From a checkpoint of a small encoder-decoder image transcriber: trained on analogue clock faces.
Rows from block 3 of the image encoder of a small encoder-decoder image transcriber, named by matrix and row number. Rows with one number belong to one neuron. Each number is 128 + 24 x the weight over its row's rms, rounded and kept within 0 to 255. All counts start at 0.
After each neuron's rows are labels from the 100 images, of 14976, where the neuron reaches its largest size: "top examples" is what is common among them. Only what is clearly more common there than usual is listed. The data: analogue clock faces. In brackets: how many of the 100.
# gate: MLP gate (encoder.blocks.3.mlp.gate.weight, 672x256), inputs 172-255
# fc1: MLP up (encoder.blocks.3.mlp.fc1.weight, 672x256), inputs 172-255
# fc2: MLP down (encoder.blocks.3.mlp.fc2.weight, 256x672, transposed), outputs 172-255

gate.652 [116 140 107 115 172  89 114 129 167 142 114 123 108 104 130 125 126 127 103 137 145 123  86 107 103 143 108 164 107 128 117 118  90 157 145 152 134 116 143 103  97 128  62 133 128 133 145 158 112  90 154 114 127 130 162 145 187  98 102 107 107 124  87 175 131 130  95 133 123 122 108 129 121 162 106 139 133 169 172 173 147 196 143 141]
fc1.652 [132 125 138 165 113 154 122 109 131  95 132  98 149  68 115 148 111 116 135 133 114 122 128  90 127 108  95 117 102 122 112 191 178 130 169 149 172  89  74  90 161 103  92 102 172 122  80 103 136 104 128 128 136 119 116  98 126 132 111 131 115 143 117 138 127 114 147 112  85 142 121 105 137  95 121 150  95 107 145 139 137 109  87  81]
fc2.652 [ 90 127 155 149  79  91 100 114 129 141 142 139 100 189 159 135 122 139  93  86 142 120 118 180 137 140 106 165 159 182 119 131 128 143 110  86 123 166 177 173 144 112 100  94 180  85 162 113 185 128 133  91 163 108 127 103 155 142 142 108 110 107 108 104 148  99 109 101 128 119 156 180 125 120 103  89 130 138 123 121 180 134  96 138]
top examples: minute hand past 2 (78); minutes: 10 to 14 (78)

gate.597 [ 80 134 158  95 140 172 141 131 101 113 104 198 140 133  96 127 144 169  76 130 150 157 119 121 144 136 122 126 106 128 134 106 137 165 135 127 102 118 139 140 138 133 122 126 140 143 151  94  92 107 107 165 101 111 128 152 115 135 125 103 125 140 126  87 150 142 139 121  89 145 149 109 112 139 109 124  95 127 113 134 101 143 140 118]
fc1.597 [121 119 158  93 125 170 104 119 126  91 139 123 155  93 147 174 150 102  91 128 122 111 130 116 173 124 133 108 144 125 119 133 149 133 117 158 135 122 141 114 127 194 153  98  78  78 142 115 143 136 115 148 148  72 125 137 115 142 114 145 161 155 146 131 142 102 107 144 136 125 132 167 149 135 151 123 125  98 133 119 120  87 137 122]
fc2.597 [155 151 156 138 109 108 101  86  88 149 114  63 100 162 111  89 118 151 116 128 115  88 125 157 112 131 155 120 129 136  77 153 107 128 113 101 151 121 166 134 147 110 149 135 131 130  76 107 144 122 105 136 155 105 122 112 140 195 154  97 112 135 144  91 149 100  90 133 123  92 110 134 145 103 139  66 142 155 112 118 155 136  86  97]
top examples: dark face (90)

gate.637 [101 121 106 113 111 117  85 124 141  97 110 111 122  93 118  94 122 101  91 123 122  93  90 147 138 140 116 226 106  81  90 107 113 159  94 172 159 153 134 130 104 170 148 177 135 136 139  97 150  91 156 128  87 110 115 130 138 115 131 134 104  95  98 118 163 152 106 147  88 170 142 150 125 135 109 110 134 131 145 117 156 147  83 177]
fc1.637 [126 163 147 138 147  79 135 154 104 111 149  95 132 114 159 131 135 154 112 165 107 147 143  74 118 108 128  96  99  87 157 163 119 120 107  86 179 124  90 126 118  84 129 141 164  91 111 125 127 177 153 131 127 191 150 116 126 162 136 141 167 101 150 137  93 135 134 165 159 135  88 101 141 131 143 144 108 121  99  87  89 127 158  91]
fc2.637 [137 105 156 136 157 146  90  95 124 125 148 144 120 189 129 175 125 146 152 111 118 126 111 121 175 192 138 148 155 141 102 133  85 109 136 143 122 148 118 142 119 112 127 128 126 123 130 151 157 145 123 113 167  74 159 114 151 142 136 127  87 116 124 128 117 129 101 142 159 106 130 189 144  91 117 107 169 136 146 119 171 135  98 136]
top examples: minute hand past 2 (65); minutes: 10 to 14 (65)

gate.119 [157 137 128 132 121 177  77 112 149 103 120 103 147  97 141 138 135 124 110 141 100 172 164 108 138 148 165 134 134 143  93  56 141 143  83 117 109 145 159 133  98 144 161 149 158 168  95 113 109 127 140 173 107 114 137 138 115  89 130  98  88 143 123 131 155 150 150 117 158 116 119 114 141 135 136 188 144 149 172 120 169 163  94 100]
fc1.119 [139 125 132 169  90 166 116 120 141 136 156 167 110 142 161 152 107 123 118 190 117 111 130 160 114 118 118 139 157 160 109 100 200 141 106  76 135 115 155 136 159 119 125 132 116 127 101 116 139 116 128 186 110 147 124 163 119 102 143 120 122 137 113 122 138 150 115 144 117 141 145  82 127 154 149 129 130 173 123 118 159 104  97 140]
fc2.119 [121 107 139 156 155 130 121 181 119 113 109  98 107  89  68  76  78 136 111 107 134 146 148 152 136  82 101 126 155 127 125 159  90 168  84 105  79 147 129 109 145 131 102 152 129  93 128 120 122 144 158 125  94 155 114 105 123 128 149 138 108 113 128  61 165 123 121 158 110 146 103 151 106 112 150 121 141  61  85 116 105  98 107 109]
top examples: minute hand past 2 (28); minutes: 10 to 14 (28)

gate.192 [150 103 106 129 170 130 158 151 121 107 115 134 153 114 132 134 121  98  97 116 108 129 159 125  91  94  99 129 130 139 108 127 138 119 104 142 123 195  98 144 146 143 128 160 124 125 134 147 109 187 165 158  91 118 106 146 172  97 132  91 110 104  91 102 108 132 132 103 125 149 141 136 156  95  92 108 134 130 130 137 149 126 135 139]
fc1.192 [143 102 134 114 151 152 132 127 155  92 157 128 132  74 106  88 107 125 102 142 148 121 132 171  89 114 136 142 135 131 110 127 113  88 113 135 106 153  94 141 157 151  95 169 159 131 131 135  77 167 160 135 131 135 112 132 137 138 123  95 101 122 116 147  98 149 144  63 108 165 113  93 134 102  86 103 155 142 119 160 160 134 194 148]
fc2.192 [151 115 132 142 148 157 122 132  97 130 124 131 116  98 126 119 167 146 157 149 111 151  75 125 121 115 111  88  89  91 166 127 179 129 157 141 127 107 144  99 122 114 133 117 145 123 129 101 125 100 148 130 122 185 128 146 134 116  94 155 133 129 111 151 142 153 143 142 169 122 140  92 120 128 141 173 122 122 125 119  91 134 142 100]
top examples: minute hand past 4 (33); minutes: 20 to 24 (33)

gate.247 [ 89 126 150 155 159 167 150  90 133 179 152  99 138 102 138 121 162 149 132  64  91 105  98 168 113 134 149 126 113 160 128 130 119 112 136 122 119 142 153 155 134 126 122 127  96 153  93 133 117 107 114 135 146 123 183 128 126 111 112 130 131 149 112 160 163 101  92 141  51 146 171 140 131 147 104 175 147 163  87 129 140 116 152 113]
fc1.247 [108 145 162 144 120 118 131  89 108  99 146 138 152 190 118 144 124 114 126 111 127 141 133 139 139 122 150 108 124 163 147  92 104 148 120 119  95 157 126 163 139 106 123 118 118 113 107 145  98 108 144 144 169 154 144 138 123 108  81 124 125 140 135 145 128 139 123 141  92  85 188 104 115 102 134 118 163 130 110 138 155 160 140  50]
fc2.247 [ 89 125 140 113  91 133 108  95 100 102 120 148 149 124 128 129 144 121 141 143 152 113 142 184 126 166 142 135 137 136 103  89 120 146 165 117 110 122 128 134 106  90 115 136 118 125 103 134  85 158 131 144 129 173 144  86 121 126 136 167 114 123  85 126 126 137 146 160 159 110 147 117 152 106 116 110 149 152 162 132 130 117  82 121]
top examples: minute hand past 1 (45); minutes: 5 to 9 (45)

gate.118 [150 162 115  94 142  89 183 110 107 143 125 121 143  88  87  93 148 137 123 113 141 125 117 147 183 168 131 119 124  91 104 180 111 102 126 132 128 114 118 165 135 132 116 125 146 102 123  94 109 142 117 172 101  95 130 161  92 102 150 132 101 166 109  98 127 118 119 106 126 166 123 117 126 170 121 143  83 126 142 148 136 116 115 145]
fc1.118 [132  89 104 148 108 106 123 177 142 133 136 144 103 141 128 138 127 160 145 137 139 128 151 103  78 125 121 122 101 120 136 133 124 124 125 151 137 165 124 160 136 150 113 167 120 136 145 142 137 132 105 140 124 139 145  90 139 124 123 107 167 137 118 141 150 105 119 140  95 139 117 110  84 130 117 113  88 169  82 117 142 133 148 111]
fc2.118 [ 66 147 132 127 111 120 155 147 119 135 119 133 141 151  97 179 139 119  79 137 115 113 124 151 163 111 132 147 124 147 154 145 155 154 160 104 106 133 143 140 131 148 153 137 109 126 124 130 119 117 127 126 124  95 146 124 190 108  95 107 154 131 143 107 149 131 128 137 172 133 127 127 132 141 115 161 132 134 116 179 135 131 124 109]
top examples: dark face (61); minute hand past 12 (46); minutes: 0 to 4 (46)

gate.162 [106  79 106 112 169 103 136 139 158 125 147 102 133 137 162 150 165 100 120 138 149 173 127 138 115 142 125 128 148 109 122 115  92 101 141 158 145  86 139 143 123 101 115 147 126 108 121  99 131  89 162 140 107 146 154 133 142 108 154 141 150 134 139 155 158 167 106  94 159 131 139 145 149 147 122 109 137 155 141 110 177 143 118 120]
fc1.162 [157 146 144 138  96 137  91 143 117 137 140 133 134 110 128 119 134 110 156 124  51 106 116 135 148 103 136 111 112 128 146 175 118  75 142 143 134  78 133 101 105 126 138 123 153 138 172 119 132 112 128  91 146  93 112 119 192 136 117 114 122 130 129 153  86 106 146 125 114 105 117 101 129 146 108 115 167 135  76 104 104 126 146 132]
fc2.162 [144 140 138 175 103 104 139 122 135 134 104 125 127 168 127 131 147 146 145 150 116  77 145 164 117 126 143 123 138 149  73 122 155 146  90  86 132 107 108 154 125 175 149  86 144 153 158 133 129 137  82 148  98 123 159 110 154 114 133 106 118 108 131  81 156  97  67  77 127 141 140 102 117 126 129 144 139 156 165 155 110 145 138 132]
top examples: minute hand past 1 (26); minutes: 5 to 9 (26)

gate.172 [165  82 100 132 164 131 165 142 121 102 133 129 131 110  75 158 120  97 101  74 152 125 121 134  84 136 135  90 117 130 130 134 112 112 151 118 141 125 169 156  96 118 131 153  78 130  99 163 119 150 140 137  98 123 148 129 136 128 124 111 108 155 131 125 154  94 124 130 136 145 111 134 149 136 139 118 140 138  95 148  73 138 121 111]
fc1.172 [146 123 116 125 128 125 158  78 129  94 173 125 151 123 136 129 152 138 153 116 152 147 131 122 132  98  99 146 144 100 115 117 157 134 130 136 130 126 135  97 177 104 137  93 108 145 130 138 112  66 114 133 118 104 114 180 135 108 154 149 121 120 123 126 121 182 157  97 163  83 150 124 122 126 110 163  99 109 156 152 128 103 121 141]
fc2.172 [156  96 158 113 168 117 119 175 164 132 103 108 121 157 126 134 131 144 123 112 146 129  84 148 121 131  97 144 125 149 108 132  88 111 132 113 131 125  92 169 124  90 141 107 145 108 109 136 173 154  97  79  99 137 127  94  87 105 145 108 138 152 122 117 123 102 117  83 166 123 150 145 115 136  86  95 162 125 123 113 141 151 156 161]
top examples: minute hand past 2 (37); minutes: 10 to 14 (37)

gate.656 [134  82  77 168 117 158 167 134 132 130 137 139 152 128 138 126 133  97 115 147 147 176 192 137 154  96 108 151 111 111 136  90 120 138 122 134 147 158 162 135 121 121 112 105 122 104 120 121 101 128 130 146 117 109 129 125 119 158 128 161 136 121 136 164 146 140 127 122 144 165 118 140 133 125 142 124 116 107 114 104 169 145 157 124]
fc1.656 [137 146 178 147 135 115 128 150  90 147 124 100 172 132 158  93 116 121 134 129 115 120 128 151 177 159 112 167 166  74 126 138 140 173 169 100 163 138 164 126 135 128 103 140 136 154 152 119  90 148  87 114 119 140 102  86 148 144 129 163  90 174 121 138 147  72 122  93 142 188 131 166 117 128 165 159 125 152  72  98 123 137 132 108]
fc2.656 [120 156 144 147 112  97 208  93  81 114 120 123 101  97 132 123 124 118 102 147 135 140 136 148 156 107 122 114  91 111 110 131 103 119 125 110 160 131 132 129 128 125 111 121 128 147  96  95  95 131 134 138 104 128 128 136 163 167 118 172 128 127 115 107  78 157 172 120 104  75 147 102  88 135 136 157 100 133 169 126  97 103 135  91]
top examples: minute hand past 4 (36); minutes: 20 to 24 (36); minute hand past 10 (28); minutes: 50 to 54 (28)

gate.77 [123 142 120 159 122 133 117  90 131 148 157 143  99 137 151 144 123 167 125 170 162 167 120 144 105 160 182 118 111 163 163 125 157 159 136 148 133 100 122 150 140 135 121 135 143 102 170 150 124 163 107 155 127 136 140 131 103 106 168 127 146 149 147 129 125 137 123 123 145 163 139 131 128  99 135 119  92 163 143 127 176 113 139 141]
fc1.77 [150 153 116 106 124 115 140 114 136 119 129 115  94 129  95 130 145 136 153 148 199 156 154 133 128 132 153 159 130 174 166 127 113 139 133 139 107 158 120 121 143 122  79 141 145 122 144 168 124 198 120 151 126 156 115 131 128 111 142  74 125 148 109 107 117 147 123 110 141 114 124 111 151 106 149 124  88 110 144 179 144 108 132 127]
fc2.77 [ 97 103 142 151 128 139 108 127 114 149  80 152 128 104 149 156 151 141 125 124  80 124 134 156 154 159 121 137  90 109 143 114 141 132  90 162 153 126 172 162  91 149 139 124 133 178 138 127 110  83 136 110 128 130 126 139 156 107 137 121 135  98  91 104 114 104 141  99 126  89 166 137 103 147 115 125 122 114  72 113 123 150 182 119]
top examples: minute hand past 1 (25); minutes: 5 to 9 (25)

gate.205 [137 112 144 122 151 131 122 177 142 146 130  92 120 122 145 175 118 119 117 124 150 148 129 160  98 145 115 126 172 128 119 135 162  89 163 147 174 121 104 111  87 103 150 118 116 136 133 143 131  76 139 138 114 154 113 107 154 134 125 135 124  69 105 154 150 131 134 134 177 118 131 145 130 152 107 121 151 121 140 148 150 145 156 124]
fc1.205 [143 133 115 108 126 169 124 112 134 108 130 141 160 101 100 130 128 137  92 151 133 147 149 128 106  67 124 139  77 161 132 130  91 115 132 101 116 120 111 122 146 144 178 137 173 123 123 126 182 172 103 140 149  81 151 153 128 105 147 119 135 141 101 105 116 136 121  83 121 144 146 165 136 132 177 108 124 124 132 132 142 135 106  97]
fc2.205 [135  99 139 127 188 101 138 153 131 113 107 125 140  96 101 133 157 146 102  97 158 190 116 124 122 105 107 150 133 134 151 105 159 154  82  77 117 129 156 159 111 108 154 144  86 105 120  67 161  75 156 120 140  87 135 148  91 148 143  88 100 115 139 115 140 133 128  78 132 127 139 119 122 156 127  90 126 180 117 116 101 140 131 133]
top examples: minute hand past 2 (33); minutes: 10 to 14 (33); hour 8 (31)